{
  "dataset": "made-up ball-and-stick molecule models",
  "tokenizer": "word",
  "loss": "softmax",
  "text_encoder_causal": true,
  "text_encoder_norm": "layernorm",
  "text_encoder_activation": "gelu",
  "text_encoder_positions": "learned",
  "init": "xavier_uniform",
  "lr": 0.0044,
  "warmup_steps": 510
}
Rows from block 7 of the image encoder, named by matrix and row number. Rows with one number belong to one channel. Each number is 500 + 25 x the weight over its row's rms, rounded and kept within 0 to 999. All counts start at 0. Numbers have three digits each. After the name is the row's rms in percent of the matrix's.
# convs0: expand pointwise conv (encoder.blocks.7.convs.0.weight, 288x72x1x1), inputs 0-71
# convs1: depthwise 3x3 conv (encoder.blocks.7.convs.1.weight, 288x1x3x3, trained with AdamW), a 3x3 kernel
# convs2: project pointwise conv (encoder.blocks.7.convs.2.weight, 72x288x1x1, transposed), outputs 0-71
convs0.118 156:469533490436472488506502483530509501482515519512485494483524476523494475500478530480489568493513474502491499506486542476442458496510498497511515506549516517521527473553530469490515465488466476481522467474492491475474
convs0.119 085:495482518482471518477503518461530537493452480540506455473486499532480492519493505463467455513462476528526486468511522471491502521512516522523446507495485514504486550461491506513485475497493479440507529494531497475475
convs0.120 106:499464558487526525520536500513496508554505530476478508511441482486482465489510473523481513519494476471492519503512528502501448503485517471498484524529446477512471489487449440481465497493499498477503503512482530471496
convs0.121 083:497473539474486498537502482508443541460485531510474524491467456509499498505497511462496491514498530485517496512531490495525480526525541500543492461508463464503494532509519472526465522501509470449479492489549521520467
convs0.122 073:496535490502524472473498464502488494483457476499490529465545492494466501482501490516479539470516478474491468463476537507534473503529490493478547510496475553535502495500484482538473533491541471472503556487490530512478
convs0.123 056:510491522536484449521514498469511448520481517544485495477533439502492484520472496488468498510467506529475511493533513515487464463519503441519507558512523482483484530521520557506526506499510483514492487487536508490508
convs0.124 122:500483529500507509532496502505506484531525500549475452494490515473483493510517534487470492475505497461502496523508467544532466532537499486451471489482484541548491518502491500477518548500507479464544512475479539532459
convs0.125 123:533491515557519502452454490524514516484481519504519519509520475523467471486506440494495488498487494483480494549508536508490491514468511482508495524510484511522523534510458536514545506462540551536496507474513510541496
convs0.126 112:539447479473509491502491468489463490488472531505503462516477478509480462503488512505509524474481448477502518518490480471539478475529494516494495494479514548511497473495520474455472531469459503430473525483516482514486
convs0.127 084:485480519452457509503475529506480434450510540463483522532518479506478514531531529551511493481468494519512503492527501488516504542486494480464506529506523470523490530516501503500474558483504511497471457524500508504480
convs0.128 067:453485469504517488564445484476482506498495449487498491495488503476484511460538530493518486508488495506492525523532489472477505463497497495522466513501531504522543493521506463460450482541548500503537505512518510540503
convs0.129 115:502513533467495514493509510476485501516449481519466529539477494520504499497467477531534491479536505491523501481439506484533516509484465466460490529504479516455540508518548499480477487483508494551462468523464519515514
convs0.130 079:498487450497493512499476487470500504501427503491451483516536488498546461461555510509499518502496481487495499497488543531531513489504485492472500490500539539485517502475447450447510525474505512501505482508507470483525
convs0.131 096:509482525496549489506558497433484454498436488474470483472523494518505513470503522476536508428499481506491478498533498515506534520518511503496499519482545502504514505485502518503478495474496508505493514492490480433510
convs0.132 083:519511478521481503481472505515503494517494512532485472487544503488530523479520519487479561540469525514460497478422505493502487488513475502505487483494474559475486456497502489545525499484507456475503481471544520485477
convs0.133 078:464490527519477484523487524467453498522516527538489527495480489455487499502514478511509488493522500462507465467480498479541455481497541503483496491507457496439504522483471543497558479481512488496525513521534475461517
convs0.134 104:467483501502454523547482520490504524481537513503516493493505546480461519491502504519518478471515475521493450531536537511575535470543518520495557494503496535529501529516511494490489501504499501508529505508477528525528
convs0.135 089:483537506491523496482494472556492497501483526458489513514506501538498524545541457497512486511482529527525535473486520493494488471507488502529491473460456471504454547477505501542452491469523478467499543488501506492522
convs0.136 124:537487497516538498522491473525470510540509496472494471486482495495497475480492479503472485511535469542491480499495469475499464436503500489458487476456508512532517487492446452441471534512509493492530535523513501485489
convs0.137 121:491517498467498542466500527526515486488511473500509512537472432517542507503504450462525514438500522503524501496486510510515502499505484518539475498512501486505529452513499481443481495468554529491504488534481475473507
convs0.138 093:519513454526499486487509463487570485464512557499452541523476509508481503483528514507541499481489511449478489467471499496534499498451531474481486491502479496482474478464477484522493496526496463473483484498464479495493
convs0.139 131:495520470451478486513501490517518462466450521520426495471467492485500497499512524463476533508516495493509488515501505475486491455474515472464497462511542478522473500502520450497492484481469470490497538452492485475497
convs0.140 122:442493429506530471506475485542538492475522502471545475501498496506530503519527477504510551493512516483496511486510509533523511514505527528496538512471503551526498454509503509556522484493527468494499506524538512495488
convs0.141 076:523530512470488503517444521519486532479473512524503492486491504517527485466495496522497502455492470496471456483481474457540491462502473498448457430506515483493471544532495504497500475481503500536483461491512518509519
convs0.142 140:485493473480513467509498482435503510531498504543485495507480470517517498493481551531514516478534490562530513494454533509479467505512512479503529524484542541499491485475503479494493510449487477495469440505513475490486
convs0.143 063:492480472496551534507508487475486468496433498506492476522462486500501486506511557497514481510489529471528499492523523502520482471510500506497528497485554551524528535524479469530521506534509516486509489452463482545522
convs0.144 075:514502513509498482507450458514529463469485498495510483523507500475488492508507519552500496479564498518552491446487515477525462486499452474495493507526471485515454479495466469508493496485482506507516500524527452492445
convs0.145 080:489528508472496493484483524484470492514493530504489514527461488516485485487482469516506527469482468482452465536479518463508514497505507511547516435519476534515470535530485455498558497502472513505492555472517472502505
convs0.146 093:504535517482528495517467503475473510501437469524512505487481466502465515509523507506516513494529522499463482499537507506545481514500447500496527497483493506516474490490500540494587513505515475500477521473430503518500
convs0.147 122:465483446539477494510487485501483517522514513574509456539485540471525479525498504496494493477517531501485465519497490542508520507462501519487490445435515474505492451538481507509506504474518492505510472486492515504495
convs0.148 163:464470496477503512487494506463495506504455506518477518518503532538519500521457505511507504526505523477526496496462490469551549485554519469481508439496479513462509498474466497523518485444499525511535494467511478515530
convs0.149 083:510484464514494514523463507526508493478480545501473526478503486486551496484486493501472490444492482486482480478468490497477495498495469545476465478479479484508514526530487441508519504520502570554482506494496558497494
convs0.150 047:530480513477474489488470477474538454537517487498512507530490523518545469487519554470478473480498529465522445521470511535507487520479501495510487473516467528529523467489451515506489478460532505501505495508524460509513
convs0.151 080:483478533485541510473520492530483510513469518467474511446471448487493480522500507493501500527494443536480489499542500515486485532501497466504490508520483460567492484500489467511472503501468525456481488547490504464488
convs0.152 101:496492493484431493521484517473506462523491491481511528485505496523502506496490514520517522459505512527479494551514486496485482498515557520516489461486497526480498483458472445529502527480571526512468522504487467471536
convs0.153 091:455518480479538505503467518486495491478492524541515467521526545432500472488476533494516504476528508487544482546487477539507527475560533468490492499504531491499480465499497474515514525501475476521508535500498511526521
convs0.154 082:523482510499560505489485469460485520486499503517492479528472474492487506502536472496518470497453477520486477524549503477512513506479492463477468520520489488484527524519493516480497533508587553516523517520517506535528
convs0.155 111:498535511482510526507477519465503493499474549546498511482481528480473518506501412528497511521485471503481548475477549470505478480475527467524521519535489537539530520508500517475496473497524496513504505485538484496498
convs0.156 085:512541508511488536542519526523501525506508510579507519548554538504523498459503527530486509527495500471518502514498468497488500503510491494471460442472513503478498553522502520490515493495476514490491540491471504487463
convs0.157 116:537466503521471487516461507488500492525495526477507480528527480490484501481494506514522484519488476503495493501490434483510498476552505466495482521484508495519435507444495533531525482493489497556518553518481536495454
convs0.158 057:501510484455462494498497485525506509472476518462465474467520498513508521532533496493446537509505529478526482500541522481463492535497508533563494498452463530489527498476537481504483527506478497504479482524487456528505
convs0.159 090:478505513502526518522498515514512481502469553497546482468508498497469521484490477479497526546525465468464499541501492527499523455518507450462489515494456437485528518483494508485498465499510450501518541470484483507497
convs0.160 118:526483505511487514450445490539497526508525464529466507536482508504481482478492506494484502474458495468461484543473485478479472510479498483541498486494482506520462535529450510511508514466521516486545515477475496556510
convs0.161 109:459514445472517500534477544543508466504499519506506502462487518536476507513480486488547514461514518527475524502523532522464494487471523550483520493468504502518495534557529501489517512477507490467490491456507465512498
convs0.162 099:542490495467511513546494503555500495551443513486484517485470504508494490494503526491490545472445487497424489520480488472483507500516520520515496480505507512447488484485539477506491517475496508515524493477488513443490
convs0.163 073:515488445470516477514444531536484524481484529485497493532499480516508530494497506485494474519508547543495530483517501509494457506557485493523498536514500516466468488546525485519468527469491514514474501551541513489517
convs0.164 157:517557513518551543524498512499492518520504485518480506443513496467510515528510515499505448477474481530473490453532501475524518487515527527497491477507476499505523458452529528491454540525499478497491462512481529489489
convs0.165 086:527491489512466480480478508545502491510503484508455506514483486482471493495473533443494511507531522484481494474499490466549525494497482541482577481481511523485474497488452524499464503452492471481449510485511522482489
convs0.166 080:520500515539511511486477517485526530451528437499499540469514491525492513456472478491504508479520509504528527502482482537476514510475512492473490453533506522523458479493497473504489492486468496491447485450496459478456
convs0.167 100:500469457515474474479493489544527541493465490509507500488489470511459500500442494506497491500505493457460480523502481468500529495529474448494503506490509509506520560560502464510528477525523486519541536518493514486521
convs0.168 084:471532505502509520492474512511483481485528506499515492460459492516462490529492496515567492509491517495473515474504485515516528496466509506485533519528553458510507528553431533549496486483524512512489471493468480470486
convs0.169 052:490477474483478546490513486509520452478485527484480496480464510502467466472484550543501459514525497510515505517479479563478561463496477500506513505496536507544486488480471472483522478515523502496471535490493461498487
convs0.170 096:502525518533506511505494528489493529526509491514504518539523549530517524510503507506501548500492544578536537491497456532493501483517541503529525486498481474483501515486506508500466462474476473510496496459524543482547
convs0.171 059:489457482530488491477467506508518448532463529511438501536461483504509509473481490511513511530490529484501490527532477517494490489472443481497517509549511509520516468510481458461487480455539521496503483520522485471484
convs0.172 091:486507507496556504478552477480489526502509430509505483472527516513504439522522463529494448480504463506532510492486541512530542481485513491517516479514494488488496492503483508541485528484509490483500495512513529509433
convs0.173 101:540515519497496494463488477458501541498528550514488496499522523456452494506526504485513472498519467502535487487500460503526495453519512513496485523502458496503505513442479456488477528505490517498467561529508467524520
convs0.174 098:499510531476571515500507467489504511466527464557468509500521538471500484455506494518512473502474511499510484535457544454517502493546520493477505521498483505519478484517488488517490510460471491515498448472478534484495
convs0.175 106:472463471470471520461517509530521492470540499455498515490521521467483524496528542472507501548493503473496521509511519488481438482513489473505480492514482502519499445532522513497544488516455533519538513493535506491526
convs0.176 126:506534514488480497481589507470502560492547477516522494538518522499475503486497494485517488550533505547496498504504505496529507469504502486544521535512531533522522511538524522479511483495498544488490533513512521507475
convs0.177 089:521490485514483518469472496503487534528537509509546503481550510479517494490550527512537497471529486510516516520503485475531526514489489464480490465513480524484498490497452496546509524526522554458500473499519529464448
convs0.178 061:508488486488509524518533491498475484492483538540501534510485491497486529508483516477525520507491469502527508480532503534484521505509564522523488485515516554508510474437493489484533534530481505467457497487510566543468
convs0.179 092:473499485497483511477492500480470466503496479522496492507511502466523467480530494490479496535524509446497495488508488485473440493499482472485451496476469492479485480486494454439504488492435482464490493480511455489440
convs0.180 088:480553508489511462505482486497460557475499469492550509476517484512488528502501467509494464498496510469517481473521510493480477478476502474466495513502475508482458485526506457532449533519488453463524483499520478452510
convs0.181 084:524471484474440486523481490518513485454532487484507494482500505484540501483488471484510516422518503523528494514513514524493447517490487463480461513501514496495503485513480483468503507532520506481423515471522482507462
convs0.182 075:499477510518509496498490490507508455564504520518495461552515499504472475466497517516500490498504472526502498511464445454501479546514462475480476477521461540533497465494523463464497509479489512491473491516515478489446
convs0.183 093:507512507489513525492521539504514553519474483550519473487489505467493461496536503511498473495472479520549505500532535445450526502487478499510496533496485531453488478530527535512503519533498532522505557518497477505505
convs0.184 065:504502473454485563511504494486496445458496505520487452507453518442505468489506536484496471523516459480511466492514506497473461469479459500496525507501499515502499489489486504496508534501514503459490503478542540489544
convs0.185 149:520547510441511534471527514495541515489512477521517502513496453512497492514498461530476537473483484515508508534517504491469543487463522531531476468496526502481500473480521474488522481490526478436475518498499452478485
convs0.186 082:473495508496491521467471516507502524528472522498487495512465483541497498540542484504480518499512478530497464540499465474479478507462471450444496517465480496526437510471454481498502516468519493514485528513479512469530
convs0.187 150:502500502517511505543510508517496469525533503476529487466499539471530471516514484455498479504467513552495521499542458537495503518497557510493510492519473521481521517511528528505511565549545528506495490503497463509468
convs0.188 083:521510529468438487473506496485512512468485493519489477524554524521502497464565483484500529498473520504549521518526480523504507538520534479495488461475461509501454495530496474519484517529508547484504502501508511511542
convs0.189 087:480511516516508480495547507493506499536503508540507479483481463513456498486463524550479504489541472527504520510463494481470498536481492470507490517494532537515480476550537437489521473486501467550501512524504521467495
convs0.190 078:518474481547519498517494509506502466540551473518495485488517511476481486488497524486487548481473466543510509494492539537461485536513508544515515520476511473510555442494539491519499487522495500543496505500473533468504
convs0.191 050:475469490497500475485494497493525483461495537472502464557542551481491514511519491512466502457491527475496508476510493551466489499479504477544539500493530530523488475536456516500516468514472511446508474525492521499505
convs0.192 118:496513547482525514520452509532491510512452501504489464490513495473528512534510461541490494489473500537518498526509541508546499563507491525511471518480450504475506484490517518460453526507505494488488452481495529484524
convs0.193 082:506507523516464475443503503546514501450464516482480506490507521519482497486496489521513474529512511480518508546467522517511486498537481488498497528498458533475508503563509517510486516514494508504577555540508480519488
convs0.194 128:511521502495543516467463484464521524517499451523485478457445468462505543516466482501474473506472483504498501466478514535508493521487492517475516491528509469504496484438498520469496512464462483530478472521524514473500
convs0.195 096:505495528458480516523513498464484420489499496520500498451502510482520525500501508467520501506490503474530499521516474514475499469501561518522486566536519482516483489460526504522499505507501552471520480489530526462509
convs1.118 132:493510489509463518490522445
convs1.119 092:483459510524486536471523490
convs1.120 162:500520497523452478471532493
convs1.121 109:465472486489531535513529488
convs1.122 056:538535489503537496520484527
convs1.123 065:479459485539513524512478521
convs1.124 100:481525474503457506474525473
convs1.125 154:462464504456477515508507511
convs1.126 105:463478497460468495495512531
convs1.127 071:524524487469498472478467469
convs1.128 081:499533482511534538526499527
convs1.129 114:515465517490481476461472477
convs1.130 064:502523521493544508506503551
convs1.131 082:533533477534529495474495513
convs1.132 072:495501494508509468445466485
convs1.133 075:468512508453519486474518525
convs1.134 104:527477463521474527513521524
convs1.135 074:485500533509521522519550520
convs1.136 151:495521456468491526490463495
convs1.137 159:488518506513551534489531510
convs1.138 141:505477512518508484437516508
convs1.139 153:464496498513505456477461511
convs1.140 117:462489469500527491465509468
convs1.141 088:505513548507490485513533539
convs1.142 125:468499461503473475477466499
convs1.143 068:491515464514553502485477483
convs1.144 072:525531514528447490505510509
convs1.145 074:460538519481492484481534495
convs1.146 216:502528496527549524498533498
convs1.147 117:498520486455481469512533521
convs1.148 107:525488447492486538499490516
convs1.149 074:487518546462491508521518527
convs1.150 036:531469491453511520506527513
convs1.151 086:492491474516451538492513478
convs1.152 098:496480479533538525516535490
convs1.153 064:465513476481517475486456516
convs1.154 077:517512453534513491496533521
convs1.155 114:467512461463517467494512503
convs1.156 082:518530504538527482513510460
convs1.157 137:504460501463458507505494529
convs1.158 064:506469498491545527532471500
convs1.159 085:518505459461510515527469495
convs1.160 101:476479491518498528470458473
convs1.161 062:514492489514478543525465528
convs1.162 068:484496481552462506472493504
convs1.163 053:483514527470454481487479480
convs1.164 116:471500501522456510461522483
convs1.165 074:498479551483505498538481481
convs1.166 085:518530536506530507531508534
convs1.167 099:530496540534497520524496531
convs1.168 121:497511513448491506465467485
convs1.169 029:515506521502501466561504501
convs1.170 078:521513528536519526522535514
convs1.171 067:462506523500505530533496540
convs1.172 078:483521504526521525530533534
convs1.173 088:506490475459518486524455507
convs1.174 066:494522477529536498494459473
convs1.175 143:467514474529489476498459479
convs1.176 160:500468505525482523492445498
convs1.177 080:531511507449483502467502522
convs1.178 040:471494505524549475472483497
convs1.179 116:511530505492540532458491503
convs1.180 066:499488495481471496470534453
convs1.181 065:526477510521484533470472470
convs1.182 085:527500518531510514516531546
convs1.183 115:463462512468506524511514526
convs1.184 066:528474534475507460486479494
convs1.185 140:463512473511546492491471508
convs1.186 082:484501473470536457477502494
convs1.187 161:504467503458513480459511481
convs1.188 073:461474514476486538525506520
convs1.189 059:492483488491486453479496546
convs1.190 064:461499496474520538468521493
convs1.191 034:528524521466465518519517522
convs1.192 075:479532490491480475525468535
convs1.193 066:531530490521522523545515497
convs1.194 158:512511510480480479467460464
convs1.195 068:496464470509502514531540476
convs2.118 131:506506482508456463489466459514480506524469520515485474490481501504486492497472442504485445506519514502495514483500523483522559497519502532474510489493473528510540562470439521472466486486524477530535508492506496514510
convs2.119 099:504487471500529456474503490512476485479482462478475428514492479545469527472536457495477520499516485534502521522495500463504516465468507514513482519522521516493477534474468540475489444503487491483481529509523462505491
convs2.120 127:512487529521515505522539460509517480509505516473497529503471476515449437490447462502471456492463461481429492489491483511504508502506488506485523528490495488490469483525496476497477511489472482487465445484477511483514
convs2.121 092:540479502494494515502477504477530558518544498495520482506459485494444490535492497474495495488481531461507497502460528504530489527498474520514446506541459545529509478509503472535501551503527500478510480503547496503507
convs2.122 061:527507480488491520487520508522514507505518492440448436541511516497543503519540531480552512504511531536535517480509476520535538491490482496513462517540472498484515507480507531478518473504481502494486444502513497504523
convs2.123 065:468470425486516499481479510498480498516493480478494486512517501506475479480488519510480517476529473490460494525515533516469510503499461530498500506518527513517476503511467443499482528496548482557504530571481527531497
convs2.124 117:518489498471488513444509565490480517492525508481483479446478506510476499474467449456476510491529509510482509503500506522516487510529522519519527527489525546505530545493499443450545491509513493531487504499498483521505
convs2.125 124:478506504525500531527559530555485485496486529532535501495506473508545516472511523471485494452499453488501529477521526502500486512451495485478458480503539515513528484528520505510488508517449543484468497480499470486519
convs2.126 125:479537516496463481498495510458524492504467534490498513509458460494502507516488456482479458480474466502480458498453473488542471468464554508522486454496448506530474472519510485484481507502534510500471515489492478494487
convs2.127 098:487492524543511547499514491482476531512489497506504496517543510419528513497514514506522466473478478503508509490548489505516431527464490523478478494488528470458519473471484498472493501475496500463450491511487468492504
convs2.128 081:547523506478492521510534479485503504535488492542509501544539503509528472523507499548510476543498486515509527538463495500514461535488482507468523455522494475508494472452519547507480549446501495490505490471486497498486
convs2.129 090:537508455520497500501525467485508532505486497514499534452528506475523485458451544528499493535533517479520497495482482481524474500478473470514523480501501533519478514491450514462496553511550523536528495522515512523514
convs2.130 081:540494563483464489509506502503495507504515546554523534497499489503468503513439483503478478511539513474493509493479474474486450542505487495497484494487476522511465512530492535508490497514548526498506538530469518539464
convs2.131 095:482510467501453523505455512548525557503525495522511545542504488499496505506494510526489502546490511512508522497469532510554507517462516502497544511519448544510486494473490502475476523478523493506501474501514489553469
convs2.132 085:504496452515510521517507492516504538540495518485498426449528469503526482450482477493478505493466520519492516446441493475535481520473487497493470488528520486521500531483496506515498524473512484531467467487488501485476
convs2.133 071:479469467425557521505513474488500498509527538504476465500501493526534518503505511483510508552479525484462523531506466547510564517503507479512511505505473502513483480462475452477506493512514516483474488472496483495483
convs2.134 114:543497508533534497517487531526459481452534527519525521531525480562490486488509493506492510490477542517527476487454483451491465479504534479534476489520514492499516438537499502502492524518480527516475527507520504500499
convs2.135 095:515474511517525504469535520482501503496557507554469494526501477518446519520493499498486470543478525477509487531506507549498461528515513494463491545530499498491513508483526543491512500512453506519498455469533503541519
convs2.136 127:502497531543513505475481508508472530526528507463494525480488495530494461499497421481487462519496465465489476462470512537476486468546481484524492479526501538538500506550496497494508504529489539502490469476475487506497
convs2.137 091:488496457498499496509467474537546508504448506482509474458480484485496488475478507468488458505496507493462500494532536481528539507469461523478513481487500507539495462514514536515487512485555472543487507499493484449542
convs2.138 079:555457456492530487467495489458496510493494496474517470487513480498488475495478484467489487539440491487490532442518480468511497521473478454491444516501483482468490488504502488505519473506473511554493495457482493509502
convs2.139 131:510530508507489517477511501461500545523489478467482508478479472498522529520492472530500494491532506538494486514457507536537511502515560525487518477563520501486501505501499437522495479489466451532464511504500528487540
convs2.140 112:498502493455519534442547479512504535505570502461530500516507504537527499486515553514485492534505505479501473489495495499483471496494442490483502511492468499511491521514480515530537488479442513522496474479486493542517
convs2.141 075:485461526503485501469482495476508475519511488499486468460489487477506455449447492498518536472540507460493493505486473490486467491493474518533491530499460489494485454485461446447483493519523514526518539507488470503511
convs2.142 131:503470478479467507492486484460473525522464466484482509453482475463537460481450493519489518515492525513486504495445503488480505483514518535512550438493463507482490533466503488480460514493517491533473483480501488475514
convs2.143 082:521470521500533550483556554495512480534554487484529528475513504512502492485480523502511513490495509542497473511540464530517529515471505465508477521513500471439503481483502501475490471508482466474479504546505520490470
convs2.144 092:485465498490492507497470497491452464479485477515476487477523504497534516462513477477481502499491545491468508512524552516488518516541489536480523501473524497483540530468482496476466511478473522476489424468462479471506
convs2.145 106:522497482531493532486478521527479488467462523478518546494509506471500509485517458531508535510470469514513488514494449477527478487469541502542462490499546448448490538516501496481500503479456499476475525499477509482498
convs2.146 103:510467532538538503506497514470455508492477505529483521470495493458434503511501502493486522473529495472491526507526513488503488473479458538498508505479531489546502520521490499516576562491498497498516549494481507508508
convs2.147 133:504489525494500461450445511515458517478510483456548461499510508516442497476491479528488513498509496477499502485497471479467520500511481478525499537509504517478519513536528489528537499563484518508519511531531539535497
convs2.148 142:494518489531524532512506492515499515481516496541563509546531512506500522502554529543518542527499542488501491521519505519451526482503470475466478510498516444446520514484499489513485506516487494483498467448488520495491
convs2.149 078:479459541455476501453516483478508479477489506517551512484503526511506511502504499500497516494502500463462510530504450511454479441485517499522493518477475488478480478509484502467581497501487494451510529483529489507513
convs2.150 051:452513496500473488496497491463449495478524494493483477527533497537496537489522499478516515518500497516490503495512526502453504528479529460460481529475520487483519531514478535477477466529464491480494512481525557553451
convs2.151 093:504507510564491492496489514477528553509521524494480566454479525502526489504485487519491471521525485510477507506550517554474477504502517510507561514509506513543502541494529473501472486537523480492514500492506460509524
convs2.152 103:506489485490539485484557504472511500501532463526525499523496513483525537460536471490521491488484533498516450512494493525480503504477485458537501530522514505504508508508494517451482519462444464476477483478476549499452
convs2.153 078:491461452489487448517506490524482546512543471522495483480457464482551500514488508488514550515531484503486458509518519516530492534474517541467531492508505500480498502514500484549517529538497459505488531502505494484530
convs2.154 098:520522478519512466495473494521509487543490517505488473476494497489480491450497509485473484489496470498504507478494498493483472498478520506504487493494497549594460462468509459462490500524504493501537498489434465466474
convs2.155 089:502581554523519528566531502546522523536505516526511539505484523529533469500499555503532468517499484491503489509494479491495546510491473454470518482491505521482511520488481503516505516477495498504507518478495514502478
convs2.156 080:481500515473532480502480465470488540498440503468499516491493521524463522542531513494511496511522499544532491509515488494556482541498506487495499503525499488502533538515543512482500498502534500497497458499540531516576
convs2.157 100:485531539519540492463517495505469493478436496543522546485540514445520473485496488505522468493478501510472517480538492494521476505516481522515489479466467498447516488463483509508482501475500523501495479460497453485523
convs2.158 066:513510537498559523516475515510520469530497488540491483483531490463482545477471477506550459512476502477486492457509508516503487492481464500462486492482518484491515521469480511524524464522444486471471507491515536451515
convs2.159 080:514509512543512507490537481459536494493481465508508501505480533486510474488475465491481511535516510465489506453488493517454458471470506488506546532498445461495478459472480509486515526490509466498502469505495484449456
convs2.160 110:495500519500459494459480464483480491514462481552447472537526491520506512497482531516518517524528494474500489512487522535534485542486516517449540484529511517446483472491522517512531529480510467497500490479535533479496
convs2.161 087:524478528500522485523528484531510542526541466517517455459481525487454489493470486482463462519487505464492503507490508476505508480493514486487474499497455515505482542522487473520551483506470510514535508525515560525537
convs2.162 103:476485472519476525465491470490492505463537466545503472491468495541483502497493503520487483521519479508525512495495513542521486502459514502494552500544483444468506479476520484501533564489491467528534476515486522487464
convs2.163 080:502517506529525498491508549469489517478521522487528489493468509468449443539497498501509490499466487462490505509515510529486513481519422486507482511485542447502503524516490520491556535461492523498499537514499510493525
convs2.164 123:534507476514488490523495480542518510520520507512448488458476477524455494499439487474488448515490499473484515517499531487491553537552505473501528488514485528492525524501519488506519496544474479530533499504480506509548
convs2.165 094:485495519519550482458520463463484506506499504481542423489499497496495486505513534479473529496466486497494476496505522518516513497500524467530449508519473540508498442483473486480507504522513469450510493495479510461458
convs2.166 079:486539501481506464463483477483474498501479485525501478523486562490510487568502498485481522500481491496482469511466481509472468469508514506522459469466453481473552456519511490483507478512518516523527466505484538510533
convs2.167 117:532525562468527509474506500516481490499509540519517534515511530467549470507494527498494516504463436500505483498463475515484494516513485534540483513507497512468493461524506493533487513507472505478479517461546451516478
convs2.168 102:485468509507484495468454498479476507497499534497502501503511484498555507499521485494525505510493515459472504473472496532483464493542518516535503504497482501514477471451484449468475531484435489437494470508523453489480
convs2.169 048:492515529484482473503536487492512525505503490502474533508468514472446487499493492491451489523484483508479470503451515489551466517491490468456466499539441529472466569484513493526500481513518480522496500520508487529500
convs2.170 105:525515521497504512489548468486506485494542454504552497511512496491531500478504493482500501481506497487529476523509526541470482536524484494485495499477494493479473474544486517536513497516495542456473490517460524563432
convs2.171 058:525476499460499492472552546475544544508510511514533518474528524515456482474482521515463501471477485550469493512456494500468505494494540494499530497523493530507481517504501486486560511500475496508544493475523479526522
convs2.172 097:515477518483503465501453462460468501470515509485542466495530521468486543484471477482483522514546526461519531472516477527467550495513495485496515491506483510530514485465514480465495477507513489500489514485520476512570
convs2.173 089:460485501496536523508509476528488482508495485470493457510527533511516513515483497536534514519462512527433516512511519544504496484526491525490529516476487476469506528464441523494518506443471527487472464508489480474527
convs2.174 098:491485449478464496509464483502520533525441493466485458511505495545509495509496501522527464497522518522500529500528489525546493507479490526509529468497494512505518561506508487443504528498539486537515520464488466470491
convs2.175 122:522489464542495515477514515495486523504481485473519516474502479474515492479435513467464474495475523489466506510513451500536448495507494522533485501510514486482486440535512490510447504535498522495486542553501490479524
convs2.176 117:530494488531495524522486532472468497530527501510521446508512483501488495534462536464500463466501491485491523537511471515496443463429524488510450478531503488512503471491509478495485504502492482467473538514493501503459
convs2.177 068:519493549464492533519518528464520509527493491481484486541510485465473509490479437464509524481494528458525470504495501516505488533518499488505502512477465480530471515466463482503473551528519527524523482519527456509474
convs2.178 062:493484546546500506519547522503504511497462480503506521528508469442491451515513524539493525503480489504503501458482509522494529540519508494488526555497505565475502504506555518525499525534510487507512499545489492476514
convs2.179 103:498529518487559518519520519495582511508495511489522512495526525504495485525524522504538486497505519536503518513497516507519518500491489479477502497518486576527525506482525537550545515511503539516524518516509528543531
convs2.180 093:519466492551522507512520492489520521527505503471517538458496518482473479500493499504450481502481447520482480458473478482489476484466512525503476464506511503463476496501517438514476531539516453498479523484474457523494
convs2.181 088:513466479473480502467457537519461497487518473492479509509518476509476476491473473476481502487488468483503511516492504498491494534516503544533536495546524550543519479495516443509441522500456497493476473498538475489476
convs2.182 082:486509512455471493484487503488472500466449525526500529507542520483531556531549537510500510547477530459514484460504520534494499501499515480500527506462502467480544512479486523531491498502453507485523482497487477509533
convs2.183 098:486518475502464507484501494494521448541520463543494455512519530499508501512541538506509509504478511492509508531521554520550474533494556516501562498503520479508502501464493507504481516471543453489508502483472493521491
convs2.184 062:519506493522492476499496477492481477494508452504455478499515463522506532510475490464544497523518521541512506571543511526543498515514514514523508526513515508512517523512524482510494565502539487509520464480517467447494
convs2.185 141:505517506519496495499472483524528479490493520485487563490491487493515491532504464480501495476544523511524508473539503510541518507534490517515514471486477501500533470498476499475552480527596554514498522503481478475493
convs2.186 089:536539497477539489514498489433528490524470473526493481458515466467533467496478456531513503520499505514492496518533527510474481517518525499517516503505552459489523498463503487515476497504486485486511503496539543510441
convs2.187 144:494513506462522489492502504567512487503515469458477509539522475498465478545498539539519499510505475505521517452508556460471461520520504502483502514516499517488490512502502465551519500493447473506522476498455503483496
convs2.188 076:555527508495497502512518481540515491558511458532473481484510485472495487464509457525518477466521506510499461514516482494516494508495464484450500529516532522528503458463486521482534518454504512478488488550511532512484
convs2.189 076:517511507549537503473524497490501505478531495559512482491513486505500520530505477529553483531481472463515481506502476535497476498503503479466477524512503481484458474476498452564465526471462502537484493516455508503486
convs2.190 083:542507456462507471459482479486494544500434510497496447494522495500483503489485502500491504517509534507488485448499483465560511503451528534482472459526518519515499520475498475507479520486476501522524493487516476479534
convs2.191 049:449493457552478511500521532540518492519496456492483506462462463494511510437503477531492521540547521526492539511524525490501483498491523505524522500492526478503503530469514467508505521514526474508526487524482513459526
convs2.192 118:488506492517512477554491494535495508511486520474479483518476525543513519521499515508499525520487477528516527477491481500497566503519530475493525522515520537496511588467501483541502501481523488515507505473486447476453
convs2.193 073:496489475508534544510513486471480489546497458540502470475509519477544492458491500501489490471466479491494521478529498471497516474467472495527531508488526508483519498453551505501532485472461445495471466459513494513522
convs2.194 127:425516442500509533531479494465482510486471519510481511471487513487523521455519511481482495481516489548464496494540501486491461495482505498539503477489550484527543482488505495465506460481508529491470475507517465481493
convs2.195 088:511502410516475499513495503491518511508469514475544497514509494498514487524503479501499456536524544504486539484480513496514524518484487518442541515464477505540505498465494512473468525518515522515481463479527460532490